config.toml
decoder_norm_position = "sandwich"
decoder_mlp_ratio = 2.67
decoder_positions = "learned"
decoder_tie_embeddings = false
beta1 = 0.95
Rows from block 2 of the text decoder of a small audio captioner, named by matrix and row number. Rows with one number belong to one neuron. Each number is 500 + 40 x the weight over its row's rms, rounded and kept within 0 to 999. All counts start at 0. Numbers have three digits each. After the name is the row's rms in percent of the matrix's.
Before each neuron's rows are labels from the 100 texts, of 14976, where the neuron reaches its largest size: "tokens" is the input token at the peak. Only what is clearly more common there than usual is listed. The data: synthesised imitations of 52 everyday sounds, one a clip. In brackets: how many of the 100.
# gate: MLP gate (decoder.blocks.2.mlp.gate.weight, 336x128), inputs 0-127
# fc1: MLP up (decoder.blocks.2.mlp.fc1.weight, 336x128), inputs 0-127
# fc2: MLP down (decoder.blocks.2.mlp.fc2.weight, 128x336, transposed), outputs 0-127

tokens: "n" (100)
gate.72 102:543482480584462486512510486542522543494500426363489474459531488550541501485523503578419565523551481476481571501445515509451551465444461523496478515477526507584519502500445446448511476463465497469483522457528498514520489455471419519457436516438482505545496537470510587477516505550489502450526477484468545493415485515448453590498541515518488457520538481482466503469452491577474552446455
fc1.72 103:546529488525469487478399441530596489476490438482466492445519536578496496534473520539482459564524492484451517457432572507491488458512481486526471504463446497512544510514491475502523478526465547433494456552489530557537468421551449512476454539463432584537478549450491558537511511526437491475488425511520541461496504444488500553457489437525400418492518539515530442467483488499474448432515
fc2.72 096:533478508445506498524564446530456507470532526449512502563415393459485543467561484516490456497516461464523403565492512521482509508466452583476474529475525509531580508522517468481476497495519448500437538504586472465541542470469551500555486401536445516581525483553546510503511538586468537490489529520510473500497462541522504543569434541491495572484540516551503528505592486529488487469528

tokens: "w" (100)
gate.55 107:456474502518470492512487479553505533536570514528545489478517473508535561533505508515425479488481501445525503564476572502441518492503562525471527520465501486504492427440503587436515465514483487500518536498482472486476533462485505498497444509571592547522412465482538384542470532560592476440544487489459465521569443518515482538455501520522478412447493513445545456502538453497563520483595
fc1.55 116:538511459480542541524485451489427482446450540500526466506508463510459451492536438479494557461505480533458503463515433540580502507522452448513542480510453463505520527508488421552512567523524528472508460496500484549511503433497505481517582530427487483509581531503511565449488498450420501612433476480549529509428502500435488532489566478531486546498486482596441488515445503552416458497450
fc2.55 097:550489485498569520591423481415537513482552468500498498500484461519527526450513407447577495517516572527494519473553459542538499546560488439502458577471458484488422529540516525499532529560464496507558484453537529491473481446481542447512494532435451476479533523439508559422434527471519541507431562473468486546434498491529498469553482520488485552502524519523471598529539536463477474507462

tokens: "n" (100)
gate.169 091:500492533519590523480529447518526554485530535498506499531510494479566567516509523550555505462510454475537460476488594495506521566467513561484471482506516473496466490454465458406523438518519503534457509461555486456503504512541438496475507535455551417494465409522527566535513558464557475517416517480581484472441444515464589494464423476457524495493540481429473512505537526509493434412494
fc1.169 093:474496483507466472460512487509466508537539497454457456543498469488510510506429490484534522544481463545474485561467494527430534515526422536468457566499423538503468476478539539459485510542538530490536490448453510512457509493487496463423481498395523499518393477535456528479520591444446444505453433548444558529456544442550526490492451471546473596464522491461419577505576482514503492492506
fc2.169 092:497580469483506535477547498496495520440469532454482498515516417469576503463514482513513490543470464386534527450483429491471557494489557549492495468442415549547570389542515462457467433488456536463513500479475493476491523505466552428516452516518458514524534495519518495535442513502493525465398451556531489526538508510458464568523487494457485541577517489489455468584540475464495549451486

tokens: "w" (100)
gate.149 111:501500500470553474524535535497509480468483520546488580492452550521595528534469493597485506569453476453488459588526513538473472465570528507467570552512485526495517448468429553487513430556497495470518510551368516458485492487431565538474546514516505439439457477511457456461513498502507453497542498526508486515579531515554485491488562493487595487527402496516518459464495481504491541529483
fc1.149 111:457471430492567429533497537500518511452485466534454458575509557452478540528494470458503488460508415542513485508463506511568573476526540517533494559452474479540503490453525539452403607473544495454481482437550499496534496495489525450517485478500538466514591501476544456468529445482513527487472476531549551485522529475470498549498436489492480531533545480523502417425529556586527412474467
fc2.149 110:549485542548497496564503512530573526484450414562473447554477454572453510471501556539487536491469492448544527489507472556531439495524476429408481553485527453525459545513507458515513482536397518513537448430502449417500519486460524493559470445441532488542595510471519524492473515557463483527514553550484485539453503464451517491519488527553449567529505528520519499474545482497451512545423

tokens: " " (100)
gate.195 105:576493451467502549524525444525505470507518464501531541479459562500563529538521556549498570488507486575555518474566537454496577441468529500394462530506494467516539520517446462569470571555565481474524434572428509501466490539471517539454504577459413496531444598429532533504477468504502488500510521472494518493499459518504512517518520528502491519469533443450525471477476579467492465560498
fc1.195 107:483477525438490513548513469497546509431533486474573475569502510525459508479453492435504539521525452519449482471593477477547551492461501525478458542501450530469473406530500542545512479501488458507581450485473528533476525529471557473500610459534476475495455490507541585513453453478540397461475470521506557509579520562466516492504511486459447572516481511566590466518523531529486543567494
fc2.195 098:516503524470521496426502557582513481505583556475529530489504506505489416539514517494447411489532577514426464461462541432484561507545544478456501525538397528541535465487498482461506561569479531514491399484507497569497510545450452485529469569459498515571519517453459472437476450518485545492565481494483520527487522447495429510609473485477567501488480478472502497507501504466523452495465

tokens: " " (96)
gate.49 106:502474520501481471422452514433519411518486513468437556467473443551411544539417486416496528561536411508451570501542470510460498477564535502582467432510454471453463466491501507516459518458489458541501544419475496502518541508549573479572458515420513487492515504523494485530512493451481534435516466502535495470510479537580529520534479456532541476504452511492504506485521601516513461462497
fc1.49 105:556459486516600457555524480504473480483545572535526444506488523428554433502576489540526505438485480496575469490464572506471470419515431493490497488462560537512566464519491508454492530515529472500462499545486430451505541545448428549457526475484544492538472536475512466502516549561495525498559532507517542509473547490481540481530494501419457553475572527473498508552389521460560533469551
fc2.49 109:497502490554500496581521485520441490493504447473538531506515393471561540480543495447476500419506483465562512468500497528520578480397418522520512380490553548506512478510518466397554517519473524503504569496469542457473534536570501539490514427490521500615513494524491507456485481504465537496497526498502561501512540432468464483484505505485497521487529524526467456521477488399540543545563

tokens: " " (100)
gate.37 087:511414552496495534539560492524418498501462505498534512478485560482581408516553507543506437493542522517556469506459466532427479485429482435431478520515474499552436452431474497481520486440500488606481499522523497443493502529505504426435525496498477507429487561507467546515488411414540502432535489452508503417478474475449533478536476543477508483501498498488515444515516507507583479504447
fc1.37 081:582463434477520458566471462524498515523468539482556429526535493517561558523493550462445471471526485594442488505539468441535510452506488535467453515490513439490444547440475509476562495566501514555487495506457429543475403507439539429466501477533513496468479485442471505483512513517438459510518521447518554454434493540414509516512456545518497465450446438425475489485515501501428467533540
fc2.37 088:590445460564576529387487423559522445545465475468515538511542498453468512528460520512547507491504451426545520424485542500510426442496534477491439467468467479412482466585469495554484462530515528506516454543525488431487492495537485513469465510520462546456561482472516489503511448444488530526504475437478462475523500538553472544516513490525460493535433423527534504453525504450516587468512

tokens: "o" (100)
gate.176 101:511511520509501565483516561563501513455558536478435492572485534558531482506535519533515497506486448481530519509470529496505528556471448527509493488445510524507525511477458510459509534489495534495552540467525515470503558496563503508416505433548565411624493543513471492505535506510480481402473472461412479573374488430515500506548500548439516550522498476441486555547461513555568503503527
fc1.176 094:389468507479460465553464419503458508447563398499499563463517492510432493478487513520515486490501539502544502533531468505573525516433499422401518505456499464450488504509539432496566516451466527454459489524502473558533500506492516530487564457529462530470530561444422436496459463536492489559537469510521544494457547518540504554565526450527515490489449549511506486515456435412479475464519
fc2.176 097:477424492506413471550430533486533479488551457489425467531443561523490459513483581517518504467482486539447527513467493575498393505488531475473643501449471462435468493521471486477536522503516396480512514501548521471476489553471448534535486494517466481485493444511465526483527521471476557439510475458486464537468568561520529476522511511509477517463400473474527547471475543576488526494447

tokens: " " (99)
gate.127 098:498462481496500462466472529526457465514487570519445521482506533451421504597422534453377509458509507534440509497442449570491486466476533520544497505447464492473500458514544467506438472484510568573560475485525581508474483528443506452493511463492530526569485510528563534523502517446475586521493427497492538483520463491475558492508575498540502459593524573532483517549466489498549444528480
fc1.127 098:491516504502543490445476481453475473488506597519511491513435516494448462614466565444517515514506514468468578489539482567493544501478539542511461439460518510499505457521503544484470506493485460448437442439430487496562475554497476497509511510519561451508583520540535558451473483440451450595485461500539530531462436576512495451512488526496533457555472489437536462537523465599474514538540
fc2.127 099:497491471549570448520453558450599445555392526483470482456511512470470504460519526529439524452564472531524515531468569550493426547563506511448438522478503497513509504470499536497414442460486478540439491494574506513513504493496463520473529555504521524551458501423520463519516512468494516499587564503450524513490529556499452459502534483466503525479482424568512493438513476543462455568424

tokens: "w" (99)
gate.318 094:495523524592466497473528498495476466479448551500577486476538518517566488495524497525431546542418551555517453502477524539541508509509514535506499398516523458556534424534487460478417533513463492508499514499515505389494451516499543474441434490532485530523486482540425507561488581596569463456461487436484509495507518495561480451536516506442502467460520519489465443552520467448571513547518
fc1.318 102:478566473451480496555508449474463536484620482486556509517445521498547514493520486463518476538472515438538476495455556469482504540553601545470474523444497521453447474483508553552514427495471435526478556483513452474557542524480537522456555515479504499539508498476505487441561524522649510497519514496481530542586519491482508513509465528522518520438424501435552459546518539567444485498472
fc2.318 095:465530487543490562490513556559540530520502481525414444401492520546465498540484478433508551522500509501532555519456567533489499507426562519455465526541525523505494518478556471503449470446523505563486408510476522532486488501506595485506489534565537479518504448572503390509528507526493511529483408467481483458510484554529454514485537543460581479517534456482503436375513487511506538510499

tokens: "w" (100)
gate.46 100:502416467548491581496509534485534497489655533527461517517482550524552512524507545486478469498407541487555480484462471569427504576478522547436528497497479503467431538493508484525498489484525551474517512524543493427468485495461496473511556575510533526431489443468499501463477506481469557449467424479516545458498490490452534534521584526568559473488507580436535508529513462454537503473513
fc1.46 094:519529522531466495386504489435478445460425477558516495479488431528491444514527445444578538506511562473439486495482505444549453465577493430543506501504539474497531497500456487553510478470530518567481530565454514477448449525484526517491538506471477495565455499511447457555520559497521511499500548469421493497477596558510444494435471424489562494442493501534417524483471476492510578504535
fc2.46 092:581498519507488538444521534525543588449482575395551527438449500560481452551467461546460473514433527524485472521462465480541506433481521460482470476511508566552550528533494448426493486500526517491442526522477499549470439457476523551520431560470540563473478551504490536467536448445517522515512433516521417456525472525468540486546510539534533504522537460414481451473455472484478516481553

tokens: "w" (93)
gate.13 095:485550491504517537491524474519463553519527462477494475449525562445398545447513503455448483482441431464575436541517543480505503553488541444461497436435493511461514470415498570546461491520571550512466510509531467437571478505449554541477537506508521520508496559523483446494544550531579508464556491484491467535536496520513501560493442488594472489445512420548471516548455443521499528541516
fc1.13 090:471467436480421465503538492510504398512509450546603505406555448497555475565467531529492475545505551463523540546522496488440515522519474536519471460523562534491553493496513524490526500521404492542473582482471534484529486564503458532529489418541452518511512460552512502518548554510605504471488504493552496482503534484484486512481503489398490510464526499438500555528573526478539581553517
fc2.13 098:491531536536411512520567529496490565493467569472518480417554409543553500504463540548491556533462515497457592557522540545475511415446458509477580530489480539479580537542525458544446451492522501448498521513461446537467538483441485516516496523503527515508386464509485494471506450442491502459540475512475481477469419535518512511554512446519447452515511489453481504450492484556426463511492

tokens: " " (100)
gate.22 105:457464518551548559454567436504544505547494513491466483483500577506564577546519528484496505519516471445518475572561464467523540541516493518453549500465540462567561599505494468477468493419551503464442565496466503456480584516459447471543464496485543500521608480474494475472544497528524458517409461498486490576457489460483460438557447470500487509498445501475550501474481494481536460511443
fc1.22 111:561558472521460559498461486474532478488473487510515558538498504438595500529517514450464516517475542552547458505521472494416530557488535532497458520447515492474488541540543374480443564495496443428472471528445442492486524433486515466473390490455492451495501490536507477505487481532541495539500464474539452515458469479492454484541461458494448497470453431485414475455520504453416586526521
fc2.22 115:445480429471479450530556391485590462525475543532514502563525488517460599460458459597485494444485478471496520522510529585484539514491457531528530495493499468514504518533457546516520456451528509481504583527564488472554545491563563485466550527576488511494516539475517553577467499481554494440447468533494524484534471514532530460529509475574435463535566485463435499515511513472564485463496

tokens: "n" (100)
gate.21 103:490544448528472527490499481531427474400594444526454560541507455512507497513494532454538503598526569541498478450481486471544517473541483529504483531518422563471468470445501433517436439570536513551530505457557534533494554505560554510466468501539480445477524435491518560456529510458523503535517504444501474475509468517547476428451527477552424491495485493422495464498577517444470498552513
fc1.21 101:534487402476500474552512512454549499469489440495528526512508582567479535536479454602482481476512472487497475527454466475534520476530497527415458484539469510568598536527496538497519509574496478457470461514428444478503492508495455445551487519494467504465527542546521522465486463483558508467536517528482501455541508405491438496543523479457478485541447585432539434428490561466525555580515
fc2.21 111:513511525490468506522532412509465521541450563520511470472457459469526461511517508446545549596442464501537427521497526490441471536451542544532481458585547511473529498428462502540503552544492493538410511483559531531522468510478521506499465448488564559591488497552512519493496462472541506468530523388468502544546514517488448508554447536463532509495595528554508513469512545526544536497589

tokens: " " (100)
gate.32 108:498531474470510488553485597495510458584558557558509524489438523532462423571517552525480528506538520476445532587496519478436507551528537517467546581474472533605483542447441501526465511553520463448520459472458493505447478478514476405528444582524532540496547523559474442494521561472419484463491529474478454521509537536473550506516437510493463524492533458489482552495512516497525515544517
fc1.32 103:546464459546440556547491545475470580504530485585539489515508572525569502578520492484511476487528516534493540462520514509495517532472499568498400480551473482469539602466517519494470556498514598508510463512489466436521571540466438456523509412541505498531568504481557528533491497485494451520445492518509448451485485493417470445506516517488492472498551538456458474473475411453538510579496
fc2.32 115:569416514504492513510505582498518428544402471574530440596521526464500512529495489494492483518492527473550522475464520532446440509460479434431508455519520479505466488503505543522453438476460530570515506485513541517481501473529502506480509422445521508520555522488560556493559525528471457561529515501523505433507558532482417449519490575561503461482531509584529459443553507552555503447559